{"encoder_arch": "vit", "encoder_inner_norm": false, "text_encoder_num_experts": 16, "precondition_frequency": 25}
Rows from block 3 of the text encoder of a small contrastive image-text model, named by matrix and row number. Rows with one number within an expert belong to one neuron, the router's apart. Each number is 128 + 32 x the weight over its row's rms, rounded and kept within 0 to 255. All counts start at 0.
After each expert's rows are labels from the 100 texts, of 14976, where the router gives the expert most weight on average: "fires on" is the input token at the peak. Only what is clearly more common there than usual is listed. The data: numbers of one to four digits printed on busy colour backdrops. In brackets: how many of the 100.
# router: slot weights (text_encoder.blocks.3.mlp.router.weight, 16x256, trained with AdamW), inputs 0-63
# up: expert up (text_encoder.blocks.3.mlp.up, 16x64x256), inputs 0-63
# down: expert down (text_encoder.blocks.3.mlp.down, 16x256x64, transposed), outputs 0-63

# expert 12
router.12 [173 120 137 103  72 115 126 147 209 130 142  42 129 161 124 185 157 162 107  64  96 120 104 136  86 117 105  59  85 103 122 158 126  96 149 196  66  91 100 134 182 123  98 111  53 122  71 130 156  85 115 104 166 121  98 106 127 146 173 154 129 132 132  67]
up.0 [109  89 174 149 124 138 134 106  86  71 144 105 144  82 102 101 145 111  97  96  81 130 157 178 107 114 130 130 113 110  80 158 168 180  74 122 190 150 127 121 163 170 132 175  86 163 105 151 152  92 133 140 112 100  87  97 106  98 129 184 114  61 132 109]
down.0 [126 138 165 145 122 130 107 119  62 171  86 107 101  96 127  88  84 146 197 128 130 152 160 128  87  77 134 202 115 181 182 145 137 133 182 137 160 154  77 137 134 135 116 132 174 115 150 100 153 175 162 137 129 120 146 172 173 139 130 171 106  78 100 206]
up.1 [ 79  61 198 159  83 161 172 159 119 118 141 166 116  94  81  74 150  96 129 124  91 100 165 172 101 127 130 169  88  89  86 168 136 172 127 119 143 196 154 112 105 168 113 133 124 121 173 111 134  83  95 162 100 132 106  77 158 111  85 173 130 124 159 130]
down.1 [ 95 159  92 138 108 160 138 124 165 119 144  96 117 134 140  74 137 122 169 109 128  78 141 109  83  83 100 116  85 168 166 150 176 108 200 160 132 111 122 154 159 145 147  83 154 183 139  91  82 137 137 175 174 158  88 173 105 113 140 117 121 135 130  89]
up.2 [ 80 108 170 171  74  75 136 146  71 118 138 116 157 113 113  99 137  99 101 100 109 114 166 136 133 147 129 165 130  96  76 190 163 140  83 105 109 191 126 111 125  97 108 130 145 163 142 107 130 107  87 180 123 126 113  86 161  83  97 183  75 127 121 123]
down.2 [226 139  80 111 135  64 138 150 153 101 122 128  99 128 163 134 138 162 123 127  97 220  87 142 152 135  85 135 162 134  80  94  94 147 152 165 207 142 161 116  91 202 150 188 102  84 144 147 168 134 201 134 127 161 186 187  89 142 145 149 159 151 157 140]
up.3 [161 128 107  69 117 119  96  71 163 161 123  84  80 151 122 159 110 165 113  96 149 149 101 144 153 143 101 132  79 108 151 102 141  89 133 178 115 125  72 186 163 144 113 106 104  89  78 190 134 186 162 110  87 115 170 172  99 134 154 123 119 132 147  92]
down.3 [129 185 110 128 120 172 136 143 136 116 117  93 135 118 118 162 155 118 139  89  99  98  90 159 103 108  63 110 121 175 172 126 188 114  70 171 179 176 120 166 151 117 154 101 137 155 135 181 152 161 113  98 104 115 149 191 152  70 154  97 135 167 162 183]
fires on: "0" (100)

# expert 9
router.9 [119 185 142 145 144 181 150 138  75 145 159 143 181 153 120 147 194 111 157 104 111 108  54 117 156 156 110  83 152 162 126 139 143 160 116 131 122 150 152 123  84 126 147 136 137 150 118 186 129  58 152 148 113 152 123  77 135 169 114 101 155 141 133 173]
up.0 [182 121  75 111 115 164 122 133 146 107 155 102 160 156 139 120 200 186 125 135 162 108 167 155  82 121 126  99 134 131 107 129 124 141 128 136 153 145  74 128 162 126 138 114 107  80 122 191  92 120 169 133  94 135 115 142  93  89 118  69 165 168 135 120]
down.0 [132 178 154  87 137 125 130 117 130 113  67 119 130 135 172 178 150  95 164 144 162 133  96 155 125 148 162 123 116  91 123 107 125 146 107 181 121 130 136 131 111 118 106  87 114 202 145 117 121 131 102  91 159 119 127 177  95 117 165 113  97 182 141 151]
up.1 [ 68 117 116 131 121 110 142 197 118 172 121 116 169 120 149 114 142  73 178 157 133 107 143 137 120 198 168  88 131 123  93 110 108 189 192 121 122  74 172 154 116 110 143 133 155 163 175 133 156 115 136 126 135  58 113  97 119 106 109  70 113 140  48 137]
down.1 [146 171 182 123 109  98 106 105 169 159 111 137 123  88 164 135  30 163 102  87  82 141 122 111 129 150 158  38 148 107 142  94 147 113  99 106 139 175 122 115 112 123  92  64  81  86 167 136 135 185 127  98 131 157 126 102  88 112 131 131 138 131  88 132]
up.2 [112  87 135 141 135 157 111 103 145  98 129 108 156 134  97 108 129 136 109 124 119  56 128 153  90 106 129 117 142 154 151 106 109  95 123 126 150 110 117 153 123  98 148  50 118 109 211  98 134 133 130 165 105 140 138 164  79 137 141 117 135 174 153 121]
down.2 [131 111 149 110 112  73 106 153 102  77  70 149 123 184 197  72 142 100 118 144 155 116 146  83 138 104 153  95 160 122 170 174 105 102 133 116  89 156 142 145  92 124 160 133 140 130 131 102 145 159 134 117 100 129 136 170 149 210 150 125  86 144 138 158]
up.3 [ 61  91 125 157 109 189  82 155 138 130 142  94 125 137  76 101 159  70 184 141 117 116 205 116 164 140 117 153 122 168 131  75  97 136 135 122 105 134 143 123 105  94  60  96 134 126 180 130 140 161 140 102 111 103 101  49  95  99  97  94 159 150 138 125]
down.3 [149 107 119 102 161 175 166  74 161 146 157 133 158 156 159 115 131 101 143 133 108  25 205 202 173 132 113 161 132 129 100  82 120 139  73  87 148 188  92 158  98  87 161  46 150 123 176  93  71 113 130 121  90 122 172 103 113  97 115 115 108  95 121 124]
fires on: "14" (43); "12" (19)

# expert 6
router.6 [155 198 144 147 123 108 101 104 150 101 157 138 111 109 171 117 185 180 140 102  93 130 108  87  57 120 137 127 152 118  70  97 122 132  76 129 161 133  82 140 116 144 163 127 135 129 156 142 105  80 136  90 151 119  89 166 109 126 135 124 160 138 147 152]
up.0 [ 66 129  50  86 103 171  91 173 132 121 103 124 143 157 112  71 144 118 150 146 100 124 129 171 164 107 177 151 136 151 122 107  87 100 150 139 124 132 126 148  62  87  86  91 112 127 164 123 183 109 125 138  59 150 193 146  56 170 150 130 143 207 140 171]
down.0 [170 130 134 154 123 156  68 143 144 145 140 124  85 120 141 141 155 129 131 143 135 142  81 177 120  86 136 168 122 134 138 145  97 250 154 107  96 128 130  76 127 180 138 162  54 120  96  67  96  95 126  62 108 150 182 122 110 123 172 135 124 109 151 139]
up.1 [ 84 117 112 113 174  82 139  91 164  81 152 146 142 103 153  70 177 101 166 156  82 198  96 155  92 195 144 169 101 142 121  69  99  99 119 138 121 142 127 116 119 102 146 177 192 122 133 100 185 140 116 136 132 141 135 103 114 208  97 191 162 127 172 204]
down.1 [110 173  64  92 117 123 172 162  93 124 142 128 188  75 158 126 136 138 139 148 129  97 146 147  87 189 159 120 105  68 123 189 113 146 143 161 119 129 169 122 157 146 108 127 134 151 152 115 125 112  96 137 116 109 136 124 129 171  98  61 111 101 110 128]
up.2 [134  61  69 129 100 106  99 152 137 106 113  98 158 119 125 113 117  90 110 178 112  86 116 114 112 169 188 112 118 135  94 172 112 134 146 124  89 122  69 119 200  62 118  54 131 154 143 132 169  94 121 152 166 138  52 118 125 109 141  64 141 180 157 104]
down.2 [ 84 165  70 161 130 138  86  55  91  69 179 142 155 139 117 125 165 169 113  86 197 160 130 124  74 127 168 118  84 137 145 131  84 119  87  88 138 138 139  80 117 133 110 130 118 133  98 141 151 130 158  78  99  92 117 103 166 116  90 155 173 157 191 107]
up.3 [ 97 129  89 149 119 156  76 159 105 163 119 132 151 138 114 108 126 150 152 178 163 112 157 159 118 159 120 117 176 175 150 121 100 102 135 144  91 118  88 145 120  51 200  13 115 109 138 107  66 134 174 153 131 153 139 160 101 146 125  91 163 199  98 144]
down.3 [182 166 139 187  70 112 110 136  87 145 115 119 115 113 145 129 188 150 178  58 133 153 142 162 119 123 105 132 118  89 106 118 109  68 187 105 112 125 160 129 123 108 125  62 140 143 111 110 133  98 140 140 111 107 139 147 134  86 120  95 113  66  95 176]
fires on: "54" (27)

# expert 10
router.10 [149  91 168 114 185 171 113 167  77 104 184 118 147 151 182 113 113 144  94  60 142 152 143  82  55  83  68 189 140 143 124 130 148 133 129  87 169 147 134 121 179  98  96 146 115 144 172 109 124  67 139 140 153  90 169  76 150 107  92 175 155  91 146 127]
up.0 [ 94 138 103 122  96 141 112 168 138 129 208  99 126 178 131 145 153 130 140 146 157 122 126 117 162 189 160  29 156 160  72 161 133 194  95 150 147  99  81  84 166 111  74  72 132 107 114  79 137 158 114 171  99 120 119 129 131 197 142  87 102 133 124 117]
down.0 [158 171 111  77 134 172 117 115 155 144  99 125 125 132 131 198 132 121 121 100 100  90 112 112 124 128 124 147 132 102 129 174 129 109 117  94 192 148 123 184 173 144 117 108 131 146 161 162 119  55  99 160  89 153  71 128 125  55  77 106 105 173 107 111]
up.1 [143  94  86 144 134  93  83 132 113 147 158 127 117 121 115 116 151 174 185 105 151 112 152 120 122 134 115 121 120 119 160 135 119 135 108  82 118 133  70 140 116  72 138  50 146 131 185 140 126 135 113 170 118 137 177 155  87 175 111  98 122 200 123  94]
down.1 [126  92 125 166 118 104 147 126 115 184 161  86 147 143 175 154 194 178 132 146 126 106 103  80  93 128 122 201 183  92 125  91 117 134 175 150 131 155 155  88 133 127 144  83 124 128 176  91 144  82 149 156 196 138 111 124 161 132 104  85 154 128 143  85]
up.2 [166 147  95 147  83 164  75 158  90 115 157 127 177 134 139 146  98 122 106 123 127  98 116 143 140 175 145 122 111 144 120 137  92 117 125 117 172  61 123 115 130 128  94  74 103 143  92 137  76 103 174 153 155  65  79 145  82 173 112  87 130 166 112 106]
down.2 [129 178 114 169 161 123 121 122 151 142 101  90 211 131 140  94 115 115  82  72  45  89 106 126 131 152  82 105  86 101 125 116 126 128  98  88 133  67 129 166 147 109 115 166 156 187 108 117  91 175 146  80 109 168  57  62 144 183 171 112 118 188 199 156]
up.3 [124 100  89 126 105 162  98 155 114 147 136 108 139 132 118 107 114 138 139 137 140  55 123  88 142 143 125  95 125 141 144 143 118  94 147 121 128 127  85 133  86 125 119  70 118 161 118 177 125 117 127 110 135 100 135 152  99 153 124  65 179 190 114 135]
down.3 [101 127 159 116  99 121  64 202 115 107 128 104 187  79 141 129  88 112 128 158 124 121  84 150 146 128  93 148  73  98 153 178 121 116 156  80 185  81 118 172 114 160 103  59 180  72  97  47 151 148 153 161  81 143 112 139 179 120 134 116  80  92 188  94]
fires on: "33" (33); "72" (16)

# expert 3
router.3 [150 140 119 132 119 129 132 160 133  99 146 119  86 102 138 140 176 156 153 103 122 132 146 115 142 157  92 113 136  82  98 144 172 141 103  98  83 110  96 157 180 124 146 157 158  91  86 116 133 104 133 121 116 129 104 114  99  84 151 167 119 135 121 104]
up.0 [159 106 134  94 102 140  91 166 132 101 126  68 110 139 177 111  97  66 112  86  94 116 201 154 141 111 129  36 111 132  93 172  90 114 118 102 188 134  87 160  96 122 134 101 148 163 161 127  83 126 111 175 104 110 106 145 145 126 124 176 146 143 154 102]
down.0 [143  98  87 122 145 103  81 149 210 152  64 102 188 163  93 133 102 140 100 155 145 119 157 166 145 200 139 150 185  83 114  60  75 133  98 165 148 160 140 195  98  74 122  70 106 170  74 158 188 145 191 130 154 105  90 111 113 120 125 158 177 148 186 124]
up.1 [154 155 113 106 149 142 151  99 163 126 121 130 201 143 104 163 118 119 147  65  99  37 104 187  82  97 152 110 164  90 142 148  92 123 107 136 159 151  75  99 140  95 119 122 158 152 114 102  98  39 127  97 112 151 125  97 127 140 104 125 162 170 191 149]
down.1 [161 117 121 151 155 127  87 121 164 115 107 179 185 162 129 150 138 105 100 194 129  78  60  90 167 170 124 129 148 138 130 117 153 138 120 118 108 146 154 147 140 104 159 157 163 128 123 157 125  60 138 137 180 154  94 121 106 129 138  22 154 176 143 162]
up.2 [144 102  73 132 181 110 117 105 124 126 180 150 165 152 121  96 112 138 132 129 112 152 124 120 108 168 170 130 123  76 132 163 127 116 169 131 137 134  50 174 143 161 138 129 112 140 125 134 108 120 121 105 106 139 139 111 143 113 141  32 118 219 124 112]
down.2 [114 122 121 144 143 133 160 117 137 107  67 149  85  75 121 110 172 162 129 124 137  84 139 117 158 131  87 138 128 132 129 140 104 125 130  75  86 170 102 133 136 152  80 123 114 151 121 187 122 203 102 111  97 120  79  75 171 151 126 147 162 151  96 134]
up.3 [147 168 158 134  99 103 120 140 100 141 142 135 167 127 154  63  98 158  59 136 130  93 125 125 109 135 131 145 155  88 102 151 137 112 112 124 165 168 128 128  88 110 105  93 158 112 150 144 185 129 103 141  79 151  77  76 151  97 140 123 118 104 101 156]
down.3 [158 113 145 125 167 137 128 108 167  78  88  90 116 151  91 124 156 148  84  89 124 170  75 162  69 136  85 113  72 111 160  60 148  94  94 130 148 154 164 182  85 160 170 127 119  89 138  92 169 111 123 133 111 119 137 169 102 178 105 160  97 180 139 191]
fires on: "11" (39); "17" (12)

# expert 8
router.8 [ 90 145 139 127 167 130 116 145  83 156 128 161 128  84  76 108 103 107 185 173 178 106 135 102 125 152 116 162 191 127 116 133 158  78 115 108 150  91 134  97  83 134 148 102 169  93 141 106  80 105 138 113 115 141 140 137 150  85 140 142 158 145 163 165]
up.0 [121 129  84 167 135  96 122 170 114  60 168 150 132 117 151 104 172 140  72 146  96 100 146 137  68  97 106  82 100 116 114 159  95 146 159 130 174 133  73 105 176 167 114 125 119 127 140 110 191 101 126 142 128  97 128 135 160 117 115  69 164 205 138 107]
down.0 [109 130 116 130 114  80 151 125 124 128 134 128 130  94  68 127  90 110 127  65 126 132 126 100 163 148 160 200 146 135  95 112 176 144 100 108 151 102 166 180 213 189 145 104 150 152 114  92  83 223 174  58 200 136 141 106 179 130 130  98 141 137 123 161]
up.1 [126  37 120 166 100 137 145 155  85 131 158 130 110 103 130  96 175 141 127 108  71 128 139 129 152  82 145 118 103 148 109 155 128 133 129 104 177 134  72  86 145 135 115 145 111 153 154 125 170 125 158 144 114  83 150 102  88 130  79 134  75 131 106 113]
down.1 [ 78 139 111 134  91 152 118 162 139 121 116 121  44  97 124  92 113  70 137 131 107 188 125 159 110 116  74 145 131  97 176 163  99 111 106 116 173 154 105 142  93 184 119 112 155  70 149 132 231 165 127 127 130  82 156 130 120 104 173 110 107 123 134 158]
up.2 [169 164  81 105 158 131  82  97 119 168  91 139 101 123 131 174  95 166 120 138 173 158 117 102 176 162 133 161 172 138 167 106 124  85 138 166 126  91 124 159 125 134 143 102 125  82  88 180  97 171 161 123 124 145 141 178  91 142 155 148 128 147 156 120]
down.2 [104 163  93 137 123 139  78 121  69 104 149 139 177 206 152 100 127 127 166 174 122  97  91  97  61 158 105 180 157 100 145 117 102 150  77 159 124 141  75 157 176  70 108  55 138 147 165 147  59  91 108 143  95 121 111 115 135 135 139  56 146 172 147  63]
up.3 [101 122 155 107 154 165 144  90 122 158 128  97 179 136  99 102 113 107  90 154 128 121 161 104 169 161 126 170 148 145 142 121 131 238 131 113 179  66 253 123  82 158 178 180 154 132 138  79 134 162  79 102 157 153 141 115 137 136 143 215 123  34  59 150]
down.3 [ 91  88 135  86 107 101 139 133  85 103 145  80  89 135  81  81  89 197  72 121 105 104 151 147 129  86 117 137 121 191  73 142 158 117 187 132 111 101 163 118 102 123 110 213 134 165 138 158 143 141 126 125 132 132 133 119  69 130 167 177 124  51 137 156]
fires on: "7" (100)

# expert 13
router.13 [131 177 104 114 202 152 177 157 118  87 149 110  87 117 171 143 143 123  89 128  90  89 117  87 118 129 153  82 143 146 102 158  82  76  87 116 152 173  93 138  79 114 149 144  65 196  79 187 131  69 143  83 132 179 160 156 160 177 164  69 184 124 115 145]
up.0 [171 120  96 139 152 139  51 102 168  94 135 116  99 130 168 134 174 147 126 107 152 144  95 140 129  67 161 140 107 130 115 141 147 121  66 135 123 145 115 124 114 127  81 148  35 103 129 134 101 107 172  98 110 157 148 182  70 150 150  97 112 180 182 123]
down.0 [147 104 146 102 129  88 124  96 173 120 105 134 101  40 139 142 145 142 147  68 197 183 133 136 125 138 112  85 140  61 165 167 116 173 103 196  91  56 162 141 100 102 137  73 120  71 146  96 185 128 112  80 127 181  89 130 130 113 131 147 120 152 143  79]
up.1 [156 141 111  83 138 123  95 130 136 158 144  96 164 134 131 202 122 121 175 123 161 143  97  94 143 170 130 127 118  70 145 118 123 114 128 109 112  68 108 152 117 121 188 107 162 143 123 112 130 126 117 125 149 151  59 142 121 169 118  39 156 157 150 133]
down.1 [175 155 118  95 187 142  85  57 121  97 128  95 115 181 113 141  69 155  81 142 170 174  77 105  96  84 136 173 104 131 151 118 151 109 132 124 133 124 146 148 141 135 203 168 180 110 116 126  92 162 121  85 126 136 175 165  90 119 203 162  98 106 144 111]
up.2 [172 209  77 152 126  83 133 143 110  73 143 163 147 107 139 114  91 207 113 155 134 152  71 106  68 123 137 100 151 138  98 116 131 101 171 116  63 101  65 160 156 124 179 103  99 146 133 117 177 110 115 195 153 193 126 131 159 123  87 120 154 152 145 149]
down.2 [165 104 115 109 153 132 131 119 161 173 156 148 139 160 101  93 144 153 138 145  88  94 164 153 191 118 161 141 186 143  88  89  71 128  81 101 130  93 142  99  94  97 130 117 104 118 172 180 107 121 162 136 101  67  93 123  91  83 111 107 129 103 145  78]
up.3 [ 79 199  99 138 158 119 116 134 107 116 157 136  88 102 140 127 132 161 179 165 119 107 108 141 131 112 117  71  89 201 118 119 167  97 193 137  75 113 110 151 115 118 109 134 181 147 129 111 132 161 128  92 126 109 125 166 152 103 176 116 138 143 109 154]
down.3 [116 119 154 121 170 122 121 110 138  80 154 163  79  90  99 132 177  92  89 133 162 101 180 150 130 179 153  85 125  96 163 132 107 140  86 116 192 146 135 129 162 116 162 135  73  98 116 188 134  94 134 141 152  94 122  59  95 129 143 122 100 158  96 129]
fires on: "34" (30)

# expert 0
router.0 [139 138 164 153 165  97 101 137 126  68 116 177 124  68 160 109 138 140 145 125  89 107 146 104 112 165 113 157 119 134 112 137 173 109  86  97 138 151  98  61 123  94 131 109 150 153 140 190 102  91 187 119 137 124 123 138 151 141 129 120 160 138  97 161]
up.0 [115 106  97 130 167 115  80 130 132 105 145 121 137 132 175 113 151 191 149 132 133  61  99 128  86 155  58 107 114 112 114  99  72 142 155 134 112 135  25 122 152 157 150  91 146 115 137 119 143 127 161 110  61 191 130 159 118 120 153  66 133 233 182  98]
down.0 [163 161 144  92 147 125 121  71  98 118  59  91 105 119 142 170  93  75 133 115 163 101 170  95 114 141 103 180  97 121  88  96 139 117 143 113  90 134  88 137  71 127 113 153 135  98  81 142 147 130 111 117 203 128 137  95 139  80  66 161  75 134 150  89]
up.1 [ 87 105 130 118  94 116 147 132 161 105 129 168 195  96 157  97 164  84 151 129  74 147  88 191  94 109 140  94  96 124 126 115 144 183 118 122 133 136 161 123 155  87  94 114 112 127 135  90 166 108 137 108 107 178 129 103 110 176  63 121 113 135 144 107]
down.1 [185 100 122 117 117 107 111 191 119 132 123 144 126 134 157 174  59 166 113 153 109  87  90  56 143 155 148 169 128 110 151 148 143 153 167 169 114  69 108 122 149 134 100  85 152 141 134 160 112  66  37 174 172 106 104 132 144 109 129 119 140 149 137 125]
up.2 [ 76  85 147 137  89 124 131 126 156 152 122 166 123 114  74  67 119  82 207  98 121 142 200 157  85 106 110 144  88  95 153 157 154  98 130 154 117 156  84 144  90 137  97 110 133 115 139 115 122 103 149  89  95 140 137  64 151  76 124 109 119 158 144 171]
down.2 [120 147  95 154 126 156 135 157 127  54 124 143 127 182 168 134 164  56 121 115  19 109 139 119 148 110  99 134 169  82  99 177 127 124 147 184 126  74 112 125 131 173  87  85 101 135 175 156 102 134 129 140 158 126 161 122  97 156 131  96 134 155 164 133]
up.3 [ 77 108 133 143 122 130 180 140 113 102 113 149 152  97 153 101 161  90 125 129  75 133 146  99 119 126 139  88 152 146 123 135 172 143 168 118 159 149 145  76 173 116 162 164 106 121 147 105 154 109 114 174 118 143 107  64 154 108 104  88  98 163 126 172]
down.3 [151 105  96 175 187 114  85 174  88 110  92 125 140 166 129 152  76  98 138 161 131 155  94 135 137 169 169 141 121 147 113 124 185 125 139  93 161  98 166 144 130  89 109  91 102  98 140 119 132  78 153 162 124 195 162 143 164  73 122 159 144 110 155  22]
fires on: "12" (34)

# expert 5
router.5 [160 172 102 150 108 141 150 131 138  55 109 127 177  80 143  95  98 203 101 138 130 106 105 160 153  91 174 125 137  95 104 108 116 152 131 118  80 151 112 122 148  87 117 162  62 134  64 120 141 137  88 141 101 202 157 160 115 171 154 133 141 184 125 110]
up.0 [ 98 153 108  93 130 130 172  95 185 179 122 103 165 145  95  61 103 158 190 117 144 111 150 124  99 112 119 143  18 143 196 109 145 180 180 131 182 149  76 141  96  96 124  98  90 178 133  82 132 138 137 167 126  84 193 132  94  62 101 111 161 157 141 112]
down.0 [148 121  98 146 147 119  98 127  88 186 140  83  88 120 158 154 155 160 178 135  97 121 138 145 154 160 178 139 154 115  91 151 109 126 184 102 117 158  78 143 200 149 147 153 142  83 124 187 175 191 160  82 162 141 133 198 101 128  95  88  89 204 122 156]
up.1 [141 121 160 101 140 124 126 149 157 145 131 147 182 125 111 118 128  89 132 126 127  97 175 121  75 205 112  87 129  92 175 116 157 117 133  78 127 151 107 158 147 117 120 137 177 183 124  59 136 102 118 115 135 120 118 129 177  67 108 105 164 143 177 126]
down.1 [118 204  95 105 128 132 139 173 183 148 132 187 134 121  86 104 117 134 147 149 116 132  98  95 175 161 172  87 145 127 144 158 160 168 191 158 118 153 175 150  94 124 143  68  95 153 114 169 130 136  69 117 138  42  90 111 148  94  95  78  90 111 114 113]
up.2 [127  87 110 139 186 109 143 146 124 154 128 135 160 138 128 127 137 105 171 163 134  92 113 149 106 169  96 119 173 159 148 171 104  72  91 111 102 148  84 119 126  95 156 123 176 150 201 109 128 157  88 122 119 153  98 132 154 119 156 120 162 156 133  64]
down.2 [122  73 121 111  78 112 116 160 132 118 145 117 201 135 128 112 145 128  83 160 186 110 135 137 158 140 150  86 127  82  86 107 160 104 127 140 137  83 165 141 176 123 104 123 141 107 115 153  79 155  94  48  74 160 128 117 150  69  91 100 134 149 131 108]
up.3 [119 118  92  79 187 136 118 131 143 110 176 121 150 211 112 154 171 127 133 100 122 103 134 121 100 125  80 129  90 121 147  89 157 121 100  86 172 105  84 136 137 142 131 138 110 150 139 115 155  81 119  86 171 111  95 170 137 135 103 114 167 159 121 122]
down.3 [ 95 127 112 130 198 122 143  77 115 182 115 126 104 125 148 135 112 126 103 127  87 140  98 148  93 109 170 133  76 119 161 108 141 151  89  66  77 109  92 134  66 116 163  84 137 131 111 131 170  80 145  91 128 167 100 119 146 146 193  91 150 133 111  99]
fires on: "372" (9); "171" (8)

# expert 11
router.11 [118 168 175 127  89 180 182 140 127 114 140 146  71 132  83 131  95  83 131 136 127 175 169 126 150  90  67 164 167 167 128 148 148 145 135 139 111 116 196 113  84 112 104 155 141 134 153 104 155 164 101 140  61 127 126 130 177 144 138 211 118  36  71 150]
up.0 [148 150  71 114 137 100  91 144 102 143 138 101 141 133 181 131 132 175 117 112 126  53  86 167 134 156 199 147 155 122 154 111 110 106 117 129 136 185  79 195  87 100 113 105  96  81 127 182 119  93 126 160  96 145 158 177 105 164 166  56 144 182 132 131]
down.0 [158 100 135  95 106 120  97 112  84 104 136  97 107 120 172 213  83 142 135 171 116 123 181 106 156 179  93  85 128 114 136 152  54  94  86 121 122  68 190 137 123 101 132 126  96 167 133  89 180 141 100  78 145 108  84 166 115 134  89 136 161 111 104 189]
up.1 [141  77  81 143 135 145 128 110 146 157 157 155 194 148 154  73 111 136  89 132  92  87  93 155 129 142 132  90 128  87 168 149 118 112 145 133 164 148  89 136 178 116 106  60  73 113  87 143 124 109 131 165  69 181 114 150 115 113 102  96 135 160 167 110]
down.1 [165 128 136  67 107 184 136 128 163 159 183 114 140  99 139 149 168 168 139 136 170  80  97  68 140 177 138 107 116 113 161 127  88  89  89 131 159 114 131 180 122 176 162 135 150 101 133 139  95  44  91  90 116 154 104  89 116 188 141 139 146 169 131  94]
up.2 [138 119 124 127 179 177  77 114 105 156  81 120 146 131 139 143 172 150 159  85 123  75 186 167 124 169 128 176  91 145 125 109 173 124  80 149 132 127  98 189  88  75  87  79  83 154 145 136  97 114 104  99 102 171 140 128 100 134 127 118 134 137 149  83]
down.2 [ 97 131 139 119 161  89 111 113 151 198 133 125 118 134 154 113 154 146 198 104 123 169 116 129 126  69 132 103 130 111 153 124 196 116 134 102 159 155  91 135 146  46  96 153 138 139 120 111 159 102  78 107 146 144 153 142 144 144  95 126 119 136  69 134]
up.3 [117 112  50 145 183  87 103 124 108 145 144 117 176 115 147  62 141 128 115 138 134  98 128 154 141 162 138  85  95 129 139 108 157 147 116  93 141 124  67 193 146 108 135  93 118 156 180 126  41 128 134 122 122 114 163 131 131 101 115  66 143 195  84 113]
down.3 [137 137 168  69 116 168 136  98 184 104 118 115 113 150 185 127 175 121 129 132 149 122  76 159 146 134  81  93 154 144 112 155 133 112 100 167 144 125 149 121 132 135 114 102 166 143 132 131 148  31 120  96 154 157 110 142 149  58 109  98 215 117  96 152]
fires on: "90" (28)

# expert 7
router.7 [145 137 119 186 152 141 127 131  38  96 129 174 102 150 148 116 187 148 100 161 123 162 171 145 125  99 128 106 163 123  88 104 135 173 131 128 118  94 126 148 171  88 181  79 127 153 169 104 117 156 139  80 125 146 163 144  93  91 140 116 126 101 115 140]
up.0 [141  73  96 113  75 135 142 152 136 124 124 154 140 144 128 101 140 213 116 163 111  78 128 145 135 129 131 154 165  86 125 106 103 112 136 134 184 102 105 151 151 129 143  27 114 183 198 180  97  76  89 124 119 126  89 151 137 140 147 126 148 184  98 137]
down.0 [110 174 110 107 109 138 107 135 150 106 126 119 157 134 111 154 203 164  88 133 109 158  93 159 143  65 140 129  74 169  64 131 106 146 132 170  94 102 111 138 138 108 142  80 100 164 127 170 127 144  48 159 126 135 148  81 163 140 143  61 145 145 104 177]
up.1 [161 115 112 138 149 117  84  91 160 170 161 116 146  83 130 135 112 174 184 107 163  74 165 108 116  81 146 119 154 131 132 134  98 120 145 112  71 145  95 171  76 121 108 108 150 125 130  77 109 178 123 151 138 193  82 162 124 168 157  74 132 159  85 177]
down.1 [ 83 174 157  66 120 118 112 197 104 132 135 133 131 180  90 161 196 127 153 139  99 114 124 139 156 220 154 122 145 145 125 114 157 135  73 174 129 108  99 109 142  97 135  94  75 133 189 155  95 120  48  83 131 117 114 126 150  99 117 167 179 177 151  96]
up.2 [149  87 137 140 103 104  51 170 138 139  99 176 137 128 157 117 161 120  97 127  87 103  93 113 104 121  47  96 110 133 130 118 161  90  81 197  95 132  32 130 164 147  96  89 106 159 141 133 137  96 100 111 133 153 205 117 156 129 171  32 127 168 170 139]
down.2 [145 117 133 146 139 146 149 131 107 118 139 132 116 122 141 150 117 101 144 100 120  75 109 164 177 141 128 174 112 151 122 193 151  97  49 115 120 123 145 131 136 106 112  77  76 143 126 136  71 129  70  89  93 123  82 125 129 146  64 157  64 197 137  72]
up.3 [138 141  72 128 112 105 115 120 151  55 124 112 127 127 124 110  96 148 145 166  85 107 143 112  65 100 130  96 111 134 153 134 103  83 119  96  98 151  76 168  90  85 161 106 167 135 122 119 108 144 123 126 179 154 119 177 168 165 158 102 163 165 113 151]
down.3 [181 139  86 128 153 142  82 127 144 104 172 148 181 163 170 220  67  60  99 146 113 150 107 110 167 149 140 121 180 121 125 109 118 148 111 105 116 156 134 134 180 138 191 113 127 130 130 200  91  88 176 136 132  99  94 133 143  52 121 112 173 119 124 140]
fires on: "11" (39); "71" (15)